Weights of a small sound classifier.
Model: 3.29M parameters, log mel input, arch mobilenet_v2, norm groupnorm, activation silu, depths [3, 3, 3], widths [128, 192, 288].
Training: soap at rate 0.0046, 8500 steps, batches of 256.
Data: trained on synthetic speech, music and everyday sounds put through simulated rooms and audio effects, 39062 training examples, 55.7 epochs.
Rows from block 6, named by matrix and row number. Each number is 500 + 25 x the weight over the matrix's rms, rounded and kept within 0 to 999. All counts start at 0. Numbers have three digits each.
# convs0: expand pointwise conv (model.blocks.6.convs.0.weight, 768x192x1, standardized in use), inputs 64-127
convs0.80:475523506500495505463490537499496500498528498524510489516500474487525522535478529457521511526489506505516499512501529509511506478494485521496546533496487473445488454539506545484491528469507528
convs0.81:467463500528510503518533471527489444436465504513483475486475510509428508512476551556456497512517506552462495512536496471471512459504516473483547467550491515546545555523510547533478525496469551
convs0.82:521503456515464490512515497499527511480491503518483500483515499488458491489510491490455452493501518514481482482488537518504490546487490503521470494484536513480483444484533507542501469466481479
convs0.83:488498532532495528488503483520545480499460504478437536495503526507515556509510472473535510534474529510502503515538537507491496497489451522479466524501502461522499500462471555466530470536509526
convs0.84:537479450497495479499491500464484531476488484500489454503466471580502540531474506541465481502472506456499578478474486478537520507528447519480500537515556480480497503512426479548476452534484530
convs0.85:484509502491513512522506515498523517499500490493549494478499520513503488517512506491480536521514523481525485529529480501479519467437476508504515515509489488525514508511492517510486516447472506
convs0.86:506535504492493513524483500484511498491497517505505522510520516506498509493504483499496504509504491508489490517495502495511492487483497506502524518491497523502498488526516516484496506500477502
convs0.87:486472524489488514504512500504490504511513512504492518563470496496514474456511508526528478488486497450507517494517532540460537500536494526454481548498509485501464484541466483517523493500498475
convs0.88:493491496511487498500485482518500501503517484483496495490506497512508502499479481503505479487508505490497500490495501503492495533498503497495512508496483508504511482494482535498484523476504518
convs0.89:523487490491482523477489508484499493477532516500494484453493480502488519520473506510478486495488500512500482464496517492493480526508501495516486527508516486489491489487496500524475497498507506
convs0.90:502485502536462484515522497502503501480523486516512470521493512468497514529518449501535511505515465491485523525541488506504524478518501498467526522475519521499519484500497462471508508501515513
convs0.91:497481499508505519473474499497501496513491499506505508512464497511496495516472493495504494489502520522505503480499502499475491525504522468526522522512478490517483486496495535510471500491474501
convs0.92:488496472452481517519479516514523478511505503491524488564498503502485488481492459471531428449486491486485500529500509489511459518505451487512526538535517550459532524497498501491507505519526508
convs0.93:515462483467501488466494469567514534475480484513510475459470470493513552527501518517495525545498501532520528501499495495503507482526521482502497504470493474499489531480541504504437528453496480
convs0.94:490474491484479480549467470510513469459477497532510488532513527484510482489474518515498510487497512479522481513485505455505519448501481509497512485498469508466487470465464500457485468516497458
convs0.95:487522475495486486469476526486486493495486490523526471504499525528457508486467502475513505484510473534513502468475508516505542497539503493504512481481483510503529453505508506510498490480469551
convs0.96:536463478513504528531487499482460505482517493480500483484481505537481554489512513517499513491515466506504519478500506485516523541468472502504513519500518519500479484517524494488477494525496479
convs0.97:501468510527481516485513507511500500501506445520477476529495474488484493539470532477478491490512495528507551533512515507482511504479513512497479522520518486526515478486520477487523536493495467
convs0.98:493484519507490509470534492493488514489537519504488524450513501513513513547524493519506491509520500514500515538506508520468503464487489495501475506468529486486506467519491488505529461457482519
convs0.99:489481489537485491496502527533494513485525509517588484531517501505493534498503502484488533506501488499527523506499506511503515522443522477463457524529494531459479476486461508491439474440507469
convs0.100:489463501514511512504493507483491504511528493488497509501510496495485524497494490505497485530511498505515480490506492515506498495510485503519476525485502520504472484524527490493497522522471534
convs0.101:466436496542516468497528507499496526504496447495532490524523483515509482500536478535555477474520463529540478516497499446456465515482550513491497480493519496475498479468464506521544467511461497
convs0.102:479481502527511436531521489517517510500509478496525482522457503561470477510478474518475453477514500499489531501484494526460474487484496490533483496502491498526514528520492494450477463492522469
convs0.103:523492492478501506514497504493510518504498517495500507499495508493534499502497493499500503510514521512503495497502512498485488474485490505507523506505487503494497471514514494512481494482499521
convs0.104:484502481485513504494512519491488491492476529508486511510475499500481517500496535510503464482494464525487512511501491501494492490520459460497482493499502540477512539504505449486505504486513493
convs0.105:537508507569482536548503526512548531460501481506516451518483509491511502481508469479474459517470484498518485509520529475462486510512527505495460486485450459542517516517500482506458513511479537
convs0.106:498523525493496506514497499519513497501503498499505497518515496519524509504479489480515505494501519480503501506486503505494479520494497517510483496512473495501514504481472508506500522477486516
convs0.107:498483508531509490534525512516463518472533523525509512477489503503495493514506516495518498525508485503524476522482481527485503475496491470476461524483515512475510532512502486527484500515533454
convs0.108:525500557440494520478504526478474490503456467490519509501517519467530576491500517488492514481481524465468529549500487463489564516506514469495494486517469484468540478496492492522505505566493530
convs0.109:455526500534513455486531534523496520509484490497508516504502494500500530517476514478447525506484481492501455502484521455497500517442483498491519518504505484497517491510514546461490477529476470
convs0.110:478513515437471460495512493514472546506532500493483454472437481511518519500539554541493475526508523524500468490527540478491585498522483497519497520505508489495485495488481467516472441487541497
convs0.111:503521523528500474499544484535497525501495515518488509492492501473544505490481488499454499518511514473470518485479493513522510497498543478525502498505492506489491509502524476498465491478529508
convs0.112:525484509524469497473453496529501482485509494487520514534517494486526505525471495505454516507517500519504522521483552509513536514500491497477496538484526504480510496511532509503511495503501505
convs0.113:478533506507486498472509531509488522491498502470502507470535474497501511537504536465450479497528505437452522479442463523567560542500466462501467457511467459486525525426473512509488512527444533
convs0.114:495489503497491504496495492521502501502505492492508502495508503498521505494486499498501496502506524501495495500491497508487491509494516501502516511502464513495536495488484519493479516483504512
convs0.115:510514550480536456507479539496493458483486459525511486545495497443480542453477475496436508521468469564548501496482484483511520482454471501482495497535538537560485486505504515490490505481515546
convs0.116:520487495493491496477501516513474495492485497473473519519486486485483500503506502494489497494483508504489503486506484484495488511496484505514490506505512485520500493509504505489529484512498541
convs0.117:534478485505508518516514498533472485537516460481444453511499455504515523530508484530506504530485476522508490521497517431474480522535499511515461509543519482468473504498477534502501448531505523
convs0.118:515468498450467490470490503485491487524557484479478504476496522488490485484473507521512509498486517492467503504493552497502482478523468500504505496531510509519495497501522494499486496482481512
convs0.119:500482466485508516472531463523472490505474523535516539501458498478525482491536506505519486512504521523542514518492492489527474488536535509514484499490495486489475505531519513481514478472533480
convs0.120:463556515496513529530494530443464463466507488506446549511496488461487476474501491504482459509455531550472465546459500553487484521452510467499503551553457442508533492503507449528463578460513489
convs0.121:506550501470468493484498511495554501456448495481507496501488536527477494504495467513508507495502496490480489513521463507487502494475492468540507523466488495455501491516493465468515502478504565
convs0.122:530505494505514511522501460493515464489495508462474504494509495516505449512516487507495513528491538541505492501505484497504487484475520510500532499537519524491496489475519498462489483516509542
convs0.123:484493500496489505458474502501512507497484521510495481503504521500518487482504521535495497524532518506479510497508481462528466478473493530469520496508456543495520476486487503477532472545496541
convs0.124:482508502497478502488492505506506503513528504500503505512504500504522505494503492503521492492506527489509508503498518518475503521509525503498500515512470506509519490490489526524487516509513526
convs0.125:483473505497497481483494457559445497499553529493501470500482487496477512506503502537533504491485499505542490457498527481520529503528455506459494513485503512506510524477529506461538503498468509
convs0.126:458488475502487547565531443518494477491471454518460507496527475509471456495496466493504482509403478461540486413473466519487469471488482504587501574514481478471520554552513484504545503497482442
convs0.127:541519513487493468547455469497501473440508514483549525509491499451480475502481513523468515525531468515460515496490472492493530502514468484478525496483503524475527468490509507477460478484522562
convs0.128:483517500494469519461543460500508504522497496492457515499489491512486504485535500554466512518496518479517525506472564501570489518532562475491510506425495487495503499536511476542537558512519479
convs0.129:512464512540512491515515473517506493490502480541510545515559524518522557503498451521513446553502543488518469494528517510472463488530486475506484497526485491517508501486475451478475508516479492
convs0.130:461477476492484486510485499501503537478537511514494484499507524472526482471497488478474514492521482495472507491519529496477506509468492458505521496505460484512500476527531471502491484497488504
convs0.131:497481521475490494494510467486482461492488480465508494502485462468544476468464500507489485495494513476514475460505456475472483490484469498507496524508475495508504508483468501477509461491504512
convs0.132:491477524508482481531488492465462476483498498499560529524502486525513542507534517509509495493453507521563518481499531519476504504516528511465475497458504500492499495493513500526511491493472472
convs0.133:454484517476505512516508517496503450512486523480511453538430450552471494519486482508484510526474528487502456485506531495477472522522479531446530530473522503488490526548546509451505484466508541
convs0.134:493505500494447513486489493516523501507476481508490526522491476487512523494508494537462468502505488505540518474502492503511517495494489490475492514528514469524485519529495475506476486487488512
convs0.135:513556455445506450486458550502489504483515527509531477493500467477465522530463515503485483467494482540530418484522495478489494497524492552471488534453486521495489513516509521497457484501466492
convs0.136:489494487494501497486479493478496481520510493527509497478508476502507492514500510508496495508473510501507503506484512514515502520476495470478545495519464500498510506509490510464538491482489515
convs0.137:548483463500518450501508503480499477548500493491490489553509492493526523543510430545506478511510497487519520489522507455519476496503499521490499521512539507490533456501477480500515492487515531
convs0.138:492483464524494485477494453576489480470482476508462487519487478515553528473492514497496497465490547471485508504468466508498498487488482499501493499493484485500482529475504526484539482515548501
convs0.139:516495534532475509519526509486487511483532497500458498532487471493508503500471513518503559492503506492504497503485481503488511486480493468488518507539520512524504540490495496522517463497511488
convs0.140:524456510481495475518522480546487490497522513480526501501525489483523491513515484521484486465474472520504508456516539524496492518544513436540520501501514488552468486532466472485481495465500500
convs0.141:513519495488514485472474490521501492454485501477511512498497517466487501459523539489484503457521520490473524497490466509535509517484517488457499511518516525543495494509539510495483535543527493
convs0.142:514506485462462516498517463503460481506474529523508488471487518471486520545510525516481508492506518523501484518505509448477478489475499508486500497558520511419513513458518474528469517525494517
convs0.143:566473497498561549466424539506469451533489536487483500524513491500470530494544547508574485531498558561512501499522497471511509508510504490486479480491501471533476547444424504435577440498522543
convs0.144:485525488525497487493511529495500503493496479501490507500501509497481483545461517512524492525501492478506502504542514470483493493488466498507494521494522499504528476480499493521488490496504507
convs0.145:495471492492477503471532498497497491514516472445474513496477522546533479539520466500518509486484495511508496481510489498509503540488508501478493501478522518472485485513463510525538501542508492
convs0.146:521497480505505526487527519495473504463513495518497502497477522491483473509449519481519518505491508514478482484499529527502479484495530459483521508508482508492498503514496494478490487499501509
convs0.147:496473477519483518516510517501457502501514526508487495516500499471504502497519452506510518499494487502508496526501499534499461487501501502489500535482536516479506473469491512517491510485540516
convs0.148:496491493534528491443538504488473519522508514507471508485486493504501506491484488496516482503465498530520493484538493518504523455476542476485510509468515472524519429525482475494489519541469517
convs0.149:501510503496535523476530474518502500516474514488479509517505518480505510526538523539520517532498507526497485510497511518519516502517485512487529543511463483506506535494530508499500508497521514
convs0.150:444503500479452573433505508509479584485524533477471513504548482492531515506526513505539517468511542523517489529491492533527478535533531525491503505476505495479451503509510505486506500525457540
convs0.151:473459501487449484491490472577534470498505479470534487513494499487530501470487497475542510509488538491474500495500540513499491478518540488534529527504486504497511524535495501517479475500482483
convs0.152:514516492502479507503527506486520534510507514513577482523503494545528503495522506471505515499531510483480509527508481493513522471497481512487516523509493512534524515540519478513490503468529483
convs0.153:498492482493499495470547546440492507512466499530508487492494523480510520474480495515502473483484481539536527490506562502498506527490528463497486490502527508503515491506497484512463502453451502
convs0.154:507475506494486479481504474516504517530537481584489482512545506525503566523545518459542474514477501492504481484495479519513461513503500540507500492466492479484528511504470497533504489496533473
convs0.155:518489519486501519504519506512510494511493472517473476518503543508524513475489506495496508475532496510507486503500468520482503506520469504500485507502491469493476492462477472500462514525517462
convs0.156:466538528520446469511475473522509483484500520491496480501491500475510484486505457522533481492513459483502506488514502503493504455481483511542535564542507450507521500492476525485514472501521497
convs0.157:478496495491473513492471469525492477546502467479507522519470504515491496491494473471508519489533460500511502501466502477508511487488518454500513487501477478450514539493477536474507518490540519
convs0.158:496500510500544449513515460487548518523511500491486495504456471464525513505519527502518517509510482479547534529546466450468484514503464491512496459488517491487544530469543494488487495501522511
convs0.159:472470499489538465483462474490534448506521499501459442489463468490496540489540453536478478551472525551454499478561491508520492488508431508483517486514539568533497451482455480520480467508510498
convs0.160:545517467513462524459510552502471487488533488460462485491482484524481505515512507499480500463477479479441507518506501516475434531484509527507494500493480476465509508547485462525541527500470494
convs0.161:490455493491497509476477540490509522447496535514539473494479462523508452483495525510498516507502512472512487496519502469474467507507544522479487484486507520456500513513509472505486480527492511
convs0.162:498538495492571507516537467465497499516506488489478515481486452515517464450466548512494531516516480517502479473501496486500467432548524491444533499490484513459497500493519483524464496540527544
convs0.163:488500500515485499506487483510500498503508486496507513491505496515517503505482489500503487490506517497506499492494508505492503523504508499506508502500489513497513504499486526501492520490499521
convs0.164:490511502505514492441501529495498495478499523520488443507508533497516512538495506513524486505486510512513502520502531501504496474478504489497501506510502505534554514494491440538492506475512496
convs0.165:473450489457465505536470502477507500515508475535493500478502525473488467520453494501476541476516490520498496503490514495524575483455483501485508424528523516509473508526508490482494501468506560
convs0.166:515516506489516485517474477515502503497486517532479519519498521489530521514517474509522502496489498500514520515498498515506490504480490511501529477504510481496468509516502502487512515508477514
convs0.167:489482471535462465501575526506470509476510505530516541497486490486449492494449468524489462526476488519475438547512498500502491477517494482468526474463504559500533477480499482481454524526521477
convs0.168:501525492490508503503489504495513493490486509487492494500493508493523500507506498501499497504503505508500497502505495488486485488487508487520518503501511499495484476498508508505490506478496514
convs0.169:553474493502526459524522483543492516494493538569498507514497464513470499536533434503505466483502504506515497517533518490491463532491510517474537519544468488524519518477487454475520541512524480
convs0.170:503489499501477500529524521491495497514516500492475466496521486521510532504511477524487499496490520486515472491517500492492505474510514471484509530466535501475500490513514485518516507492472554
convs0.171:499460478502494482505523518528505493541512477497455532521471505499475482488538507493490498495516482491513513490497535501524470540494528464486500512563485497515495494492527520527512560495551490
convs0.172:485496514483482479504475472528489487531472498480518497497498496497524513492504473470500485509500478499518510485481495493508537504507500521527514512518471493519516510492507506467517517504529510
convs0.173:514506549480494484540521508505506480481539490482481468456519554521526484504522514465498535484494521439454515460575511482509480490506455495503501517480511541536493492503468534487486523483449556
convs0.174:491477490482488504521537503514514508484444500499517516513489488461527515544485532524531497512513495493518527481517524486552476485469497531491483483471492490474508473516496498506475465503466504
convs0.175:483495459489449482499512513513484502489514485509531451539524495433527496490506516488495445535466481487475470530525520468460516505498485526507519475489589466481481491533511529487499473519541498
convs0.176:492475520503525543513475498481479445509509553479487472473469533485464475499466457512567485497524475463555516466490485478492546506529479514577479483508535480464520510488481559559493455488489536
convs0.177:516537495480502494488501551508486465486520440544507513476539520508505519483515515498470511531471493502501497485485531546483450537459503504518519491519484479507452492494496544501508532497537532
convs0.178:522487510535450523487509516474508542505509491483486542482514529540485548533471487481464475476496499486494453488534506501481536513536503500558467465490508518501489528503467498522509476468516517
convs0.179:460492523513471514478513497526525493517482497522485541518494504472525499561492515518507486499502484510491512502513484486468524511461468519505524452481490478537447487535498507499503480476527489
convs0.180:483507520456489519502501487518523482463496493545496509480476530477486548511531503504521476495489502517510516533521485495485488516493463462527495475497512483494496519505473480472500522489492508
convs0.181:465505469492516511516513500475506499501478489524483503550505484495551496498465473517506523506485500495540505492480456520544470511514531492490470505466501502475482498502508530487480506503492506
convs0.182:466471531520536490491506517522464505481497470447536541483505495540479493518505515507492539515491488526521502508500551494439488501522450489505461525481522516467485468516511520520518492492500509
convs0.183:504521492456558568440520539490508474545527524520493504528453510530548488493484502482464502573551476483467458532546483523561477416450467538509565537462480450469463502508515484518484439483551559
convs0.184:491534455493469472506505511501488505512491519475510479536484508488439517493482459464523512488521528493537489458500512467486467473485519519495482517554479522492524458469493510528511496536502486
convs0.185:500497501505493504474515514520501488509534488486476471511493495508487491510487502497517485502510504511501532505514552518482463534503523482496502502513538510498507502506479512533491523473466530
convs0.186:468527472553498518469492510524514514537516497492486505521517533527504519461491476472484500501505514535534497548508481485505505493536491489542508437537494490519525518540505522507524492528508453
convs0.187:542461537550507511481501521575474498457497500529496498511481456496469449511554476488475512522515513532491527485533528455528492490533532492521451494484503499511544518528438481500534517482533453
convs0.188:532506472528517535492496502466537506501545464540471506475518502523509502475467493515517461503511507492465504487496476482512469491454490508462553518481477535506458474456434425508515479457552529
convs0.189:484523499467519536522538505495474582456506474514490554530551475493517495474496530525505465511564493492464499484474521475521514481500492479486498501464496474492481506454492499525533536509501484
convs0.190:509485511514470460515457494525504488483485495491529527492487505476521519469491491453514460492485496513485505492501510506552540491506510520517476527510482488504510521476488502488491520501533465
convs0.191:471513527523495505481509514530492501535516507467465504499531507520503481522484513504521504524492515501505499494485509488508500505479488493498520497536530486501522477488513487483491508478514502
convs0.192:545470456465514497479511512474506501476497479504496487540462512498528535478453473475483479508485490548517495490480493481519505549499489508499515493502523437468505516462522469510524475508513507
convs0.193:495502546522530518498519506456504494571510492503447463509503549424512509443454513472474583479506486506453498510513459535495514522507482528508504478567489511515497514449489497490503481530506495
convs0.194:468551528522475526481566517445511512480488506494572446527519543494516450510496492473539499500456511475511477518509476508489514496523539512485485489496456515510522499494454540498520506495477536
convs0.195:533528512494481515480544490453515502477488512507500538473504504495524492489467519483495517508506476480505489510494502494493515491470509487462463510495487527479468498505515495496482475525465491
convs0.196:492526502514520500500493477473471502440509478505488420486521479466472473478495495483496535501448498517531518493519467488502526428485542495547493478544491494507456511476484510576483521486506463
convs0.197:454469496484509531488501462519457464474529556497486457485486521519456481526460513448513477493479486483486532502529504500481485469509522474492494540482554503499506483525500530460488495507539473
convs0.198:503521492471483502550480481487497513470505478477481505506494523491479475495510494488484487494494506530513487495493520519483498484499528522503485491511521477496484502507467498499500531492463495
convs0.199:503436486492478549442454519516514496500457488469461514514505457549494495517466523540475495538463448497522507500484450528478445490511489489544471508514522488468487515522513467485544542490529461
convs0.200:495493467505523529489461506481458494514534485523488524479479492505507458498502491515486453500496517523484452492500515497497490492501508541463516485495479503501505516482474496504485474504497485
convs0.201:489484498478534515523520489456492455466516516531493465472495523512516480496494468491503479510479510506508527491473510505489504495486474470517521481481524502479533508467524481524510517463489506
convs0.202:491519500547490486496507464532487500509509523530512452433526473503507511499465481564522496543541468477463491463507503485527479531485535495527540503496501429500514473564480512443488507492469494
convs0.203:517491481452508486535481448491498517489491490481483532514481448498525494513501503487488494523562493501507490541499497467521498479454487521498504523499508544511533531506537573518494446526536542
convs0.204:490499502504508517488472481488508474471472491492523513486485482477526504510528500533534456500477533513513489507459490519481521478526491494503508443537501517529468510533501515507461515524478491
convs0.205:531474500500483548487478498488496528536516504455531487512437497481505491544514506483486493450475516482529535494532519507484459518505491558509478497442470475463517574510579476480471497490485517
convs0.206:520484540531473535515503511502509410510501505508506520534479482522469493511543433484498488491518496502430491510523510465523541500505475522491499501509526518513527500494508471488530521448443455
convs0.207:512472483555507502500450497487493468534498532481487534448473494514539461455481506502507487485515473513485488497498526498489524477478506478458510528504505547455478518481535497441529477510479517
convs0.208:499498498514501486498490477499507496472495488506493515519505516479532507489463498502499485509495478501525491499502475492489501493501525510505510484501494492482503498486481514499498489522520503
convs0.209:465481514505530502470466565539596559444513504493517530405485577536506529527463502527539452541556544456489479524476512512519538482447472525466559521507523483444517548502502514507488467548489473
convs0.210:512484489490464515515503477497459484482503515496531453517521502509503497502515488511551478502484489532473478443499493502519507488531497527526494490469520548493496549502544505490501492530493503
convs0.211:506496484495488532509469513469486474476547524491508486504458506516491489508520504519524489501539503545495455487461454474484483499516532500536455513500542451492481521473545505504476478480482490
convs0.212:495565493499488502458510469498502460551503500489488499515508512493410529535552497452460461472556527529513552464420472579545493539463490524444510517518417469469470454439514512498524524492482519
convs0.213:483493521494498491495473514518510524488497494481486519514499528529511485509516468483519523498497539488504505464487493506507487472522498523514498478529500475524492501512496528509510491511493512
convs0.214:510473443503514473524483527556505525570494501477531519480419506415495511525502558535495489517486484515487549486509458504516484462598507496488456532480530528490523453486477497500476510482475443
convs0.215:470469552477548510489516482535493499557542450489522493449521490505505558512490510495496551530468556488489543497506513499508482518503532446458481477553528479502493508538492480482482544450560492
convs0.216:499436489520518512504517468471491468506512496530468518477508465499494539542499502464490535456445493504540514519518471526492518505479518472485527510458511500498502528490525532534561512461521527
convs0.217:521478507445484514469490514485544507460473466474535523506515512492475487525498530496565480509487479468513545539502522520522556491477521536471451496489523510503493483527479452517494496456469527
convs0.218:496497519525509507510480493482517509477508507502491475479525484499468506505469521538495553533441493487463518510496533486547479495529533507510493500489483558498470493511519547510466553543534509
convs0.219:531437478514493519553478504490521536480466493509511504475497468488487494497516504526506472511505499512507478518496541520486441482462480534509482514485513540469438531475506466509507447499505502
convs0.220:485478484489487509516457469531509511507499487488475515503482493489521518523479497525482517515504469524523511497509510500489491504485520494499536510512504514529511496503495514457491493498476491
convs0.221:529515481505548509523581523477519499507542489545498472496511506428460536496462534458490489524517510491513501563518502485509488507490465513479500482497536527531493527467528473516548487471475475
convs0.222:522496520531550535491509507527508467511523499510484475494535526515515499503454488504469469532536484419514499494498465474467472500467462500489498517501522468499484467474450520482488493497445487
convs0.223:501527523493535535545489508492501462474488490478491507506498508511470492508461473492504481469498469513517503517483502477493508474473550520493500477514533534492517503454499531507501489486481554
convs0.224:537529505513550540483464506488446478514493523494487497505524498517484498481526487552446519528507527502532489462496443486509467432497469494513476506545494506475500471480524499547511499476460479
convs0.225:503544539514515454460552493460477517489498479559533505497501451539512463514505525542527479511483517454490522524487534518474475547527459474470534533487510548509475476490456481501558509517498545
convs0.226:477489472520506499510491475506468455530519533548533530523496523484488497492532473500510485512521538500523541512492476517473484493481456478460512471477556503507518486471453552464482519533509541
convs0.227:519489498490508489500504452516466509476481488480486524519493506472518505469489504477506485488509480488497467485516448505470482493523483520468482493476487484493494505496477491513488507495479493
convs0.228:560498474476522477501502488502490506499492496518512513499493542509531498491504483475525482500514546497481540518482494524552504517465503515494528485475542476503481520502491499498468529514494499
convs0.229:498475473465506468541486502494474547462475489484473510445505476490516478485464532470478472457504493473478492489500481509493480509462529502516545518538564499498478510516464507509498525543537474
convs0.230:522523499526516483494497498452504490509474527454528486519480530475464512546517561558470546500482511538532484546472532495492510399436478450517510483515490493495479562483527517505498465535585503
convs0.231:509500490525477496544549496475491540552482513451508541501480503476509462535508518470495501516518433498528480521524481448432429489544461472530457521526515489490529495480441498518479484521495472
convs0.232:550486498505527463516512469563504512454491533528497496537511473468558498509508508481489533489560492446541490519508455518482489487513518520501459554527475466542474510528528462512453463437522496
convs0.233:504475490500487487500483498465485481490475475515514503440474488520522556480498517491495512493490504502501505480452507500512502508476469491483521515509522490517509490506517504478561538500480482
convs0.234:485498516489488482491497489475523509487513524490536507472498507505496461507465495504510525496493512499535491522508501494493485518496475533507488486476495529493478459507483514485515500489481510
convs0.235:479517493483534538517526484483482530466539511489510447492499486474519508485513482499532508502478513515422561529512522552506483484492468530460525455510478556478484511512526427446512546468503524
convs0.236:504527516515486505492547540482494528447486497499531492534507500508498490522518499494492503492462508496500503510490516520496502489466506521459473503514507531505485475467461508489473523483538511
convs0.237:487543540515465511464526491488508512515454440491512506475529480518504549466467527487574512515530514547568444499478463552472471538548580480443527508492441526517481504553507517528479486462454506
convs0.238:446456464512552511535501517515537511483483495528521517489515512457488464426516460461502532476562478469507506516467504457527521484482490456498490471536521519509550478514493524506477508480528479
convs0.239:493466500498478496508478507467471476499479522535512497523518492484520484489477494553479501497492514507484508491518503493511479521502469497457481492499515506502525491457516536504482508507522514
convs0.240:477511519534477476517527461513480480527520486511505524487535473555489524496483491493479509519504531497533492481499512524492519458487502429491515507495513511516504528479480555503527477473479481
convs0.241:518516516497498531444516490483485492492500498525493467508511515465487519468495504471482518512486483500519521510515454500488505487479499433494478535508475485480471508523513476488494505498546466
convs0.242:532469477456486513493506487495485469528522509497486511462468519509506523481511516485451513493475510531511501465512483513525534475508479484485504485468473502518493536482542464526498512491535459
convs0.243:446502476485495490485497498529505509524485508478509529509484488515488502528498533521526481504482481488519509472510503510468496476494484476514522489478518490513486524494497482489473498498535517
convs0.244:513530502518461479489526490487484529520485503501528454486469521498523508465509512498518510502536513477489467504495478491483486488439460492497534511510497481507513511494482463459496522476509460
convs0.245:532450489511517485492495530523500532504496494492491527501471473508494509506536501480528486486494484483513510528478476504503504499512564457522473501506513493487519480488505499496487466477510490
convs0.246:446499481474419510505551530464471474492498504537513497540477512493533521507520507506509527473474489468482461478497458463466477558492560477509489484521494444515515503486479527467529481497487496
convs0.247:498509516469471468509515479475502491537490513504457548494526489485505545512548489530541480514494471481503446492508485504457495486502540491491448468481526445490498461530523480518475490517516498
convs0.248:468462518488500536502495519497441487489494518514490480491518478515482468516458513496491521498466475474505489500508511527518502530488504465487508534493519507501472482502501527443489497515499457
convs0.249:483487489499480482528554528494481480514517507529510518474516484500517484542490535534452489505480479486484490504486525505525510500491517522473483510518511507498516468491498475483523512457483477
convs0.250:519508507490494504538473497507498509523505522497506503530484481544475467459513446550532499529524534509553522545498467505458494498557510484476481454495500503476481470542493495508497514459503486
convs0.251:483492459465464498495474476499504556541458522481467541459512534490504515502500481570560495493471484475523530516503513514481508467541600495528481518452436442499475483524494475462502509531482440
convs0.252:475504517482476498457532499557513495469495518514505456510545475515505513518492505495520496508467509510484495469523504527515501500485499473492521498503466467458529490470521476474537453465471509
convs0.253:549505471535492526501461532481551472472500454448492483505493529488488500501463485470496538489471491554537479557490490565463524536498455521486483521489571527534535517492498552499524471481494534
convs0.254:508496510553519503482509492474468504478539536497503532560516509469491459552507489463525508492527495518529444509493453529512510524489502538432488505439535516421506494522526517473501443478535526
convs0.255:506467511528474528518586540494490524488490518485466527543512456499477421520474483509513459512489463505486497517492526461536456464470558455473470477529496488515503494514455504471476484491484488
convs0.256:489524502512481486490526530578507512497510524528496495501520473513494511494497508489530527507525520479505490467489465480498509499485494496510492485523514510487480451490506499506520488472497490
convs0.257:462514504467479515495488506491507484532471482521490480472482509488496510493484506521498511500492509482481532487492471507554516504511479479510488492491513526486525489467485505498518492510529505
convs0.258:522521486531471504459493518485535507497487474510523492494490498506519503514464508553474499492485488502469487487534534472499505477484505479469463531460457463489482487468521490518490498499461526
convs0.259:462482502456447526474490467512509523512499493494511490488453560475536524498489455490487497488513511520526514513512512534473498516491520499484473503514480484479487485522526462473502453524468524
convs0.260:495505511473512474499525493522493520490475507474520490492522528483507498496491503510537507495502492471507487513508472506503529490475508488491527482510472520516514487494496502518504477500504509
convs0.261:500460459498483485485525514499485489482469502516477518459484469529519516538496502488469484476473502465495510496502487493525516473494521497519468550452523473510501501485529493470503491493496517
convs0.262:512488522512522458521520499514498508527494490481505522511520497523503480480518518533486519502484488523485488497493483499519530495506497475511506488508518469501512512514497462488522474503484487
convs0.263:465513500526455501489509508558509494501478496526517525463536493472521514533486533532505486504528487460478481492487500524511522485470531498510504516525512477518517469510539491519507518469487488
convs0.264:467529455501472458516522486496459475533571495502480540502506532464457487531495514479500528478495452510503520507533466518473534524462508500515498474528437579477513496468519532464522509465461524
convs0.265:544505486486466524517492526461477497475490504493486554443470493518496534474516436533496527467508486482479466493519503475508469538517481511504486518457572484536492535511500523503544503474504541
convs0.266:506496499468494508472500480468519474475508448516479488507479470484499511494491497480508532511482497501508488524463492505522530513548490502502493554459466515556482547503509505495546510550548478
convs0.267:503486456472493516510510494509530501516501531531533533520535488518529530532550462525514516502494488453493524480487527495493479476519532521495459509481465474470477494527480441544504513543498479
convs0.268:477523476494514538502478501472472483487514515512539508502467512531530446539505540527502538518560498472500507529503494546464554515526481497496467491494513480519538526486536485491470539537496505
convs0.269:504501489480489466512449524520467512498519510486481475484481511451500526542480531479477466511442529515477497509480530539481488465480484530540489498457548541488527510494479494472499490498452488
convs0.270:492518491483495507467504519488530515479460477482498502495504513504528506475528499494513513502482488504503510493481521518517490500484477520505507505515478505504483477492503505521502503507530511
convs0.271:533477533531495502498507514508523466451536446539485508493527475547536457499522478516534517490552480511511497528512437475500483513469467480462470519536549492481464503479470504488462479528526468
convs0.272:460538474461505530469470494518479535506464522495477497508549463492533487533483478502498566446527516567553449531531543454478524464456530500510450481464478468560469513485495560546511491527490521
convs0.273:478504452489482455453477493485509532487481519547517479502488486504506500497475509506516476481492480518492453516503482477499482489496485502472515496485504478481472495516515530478462471543488471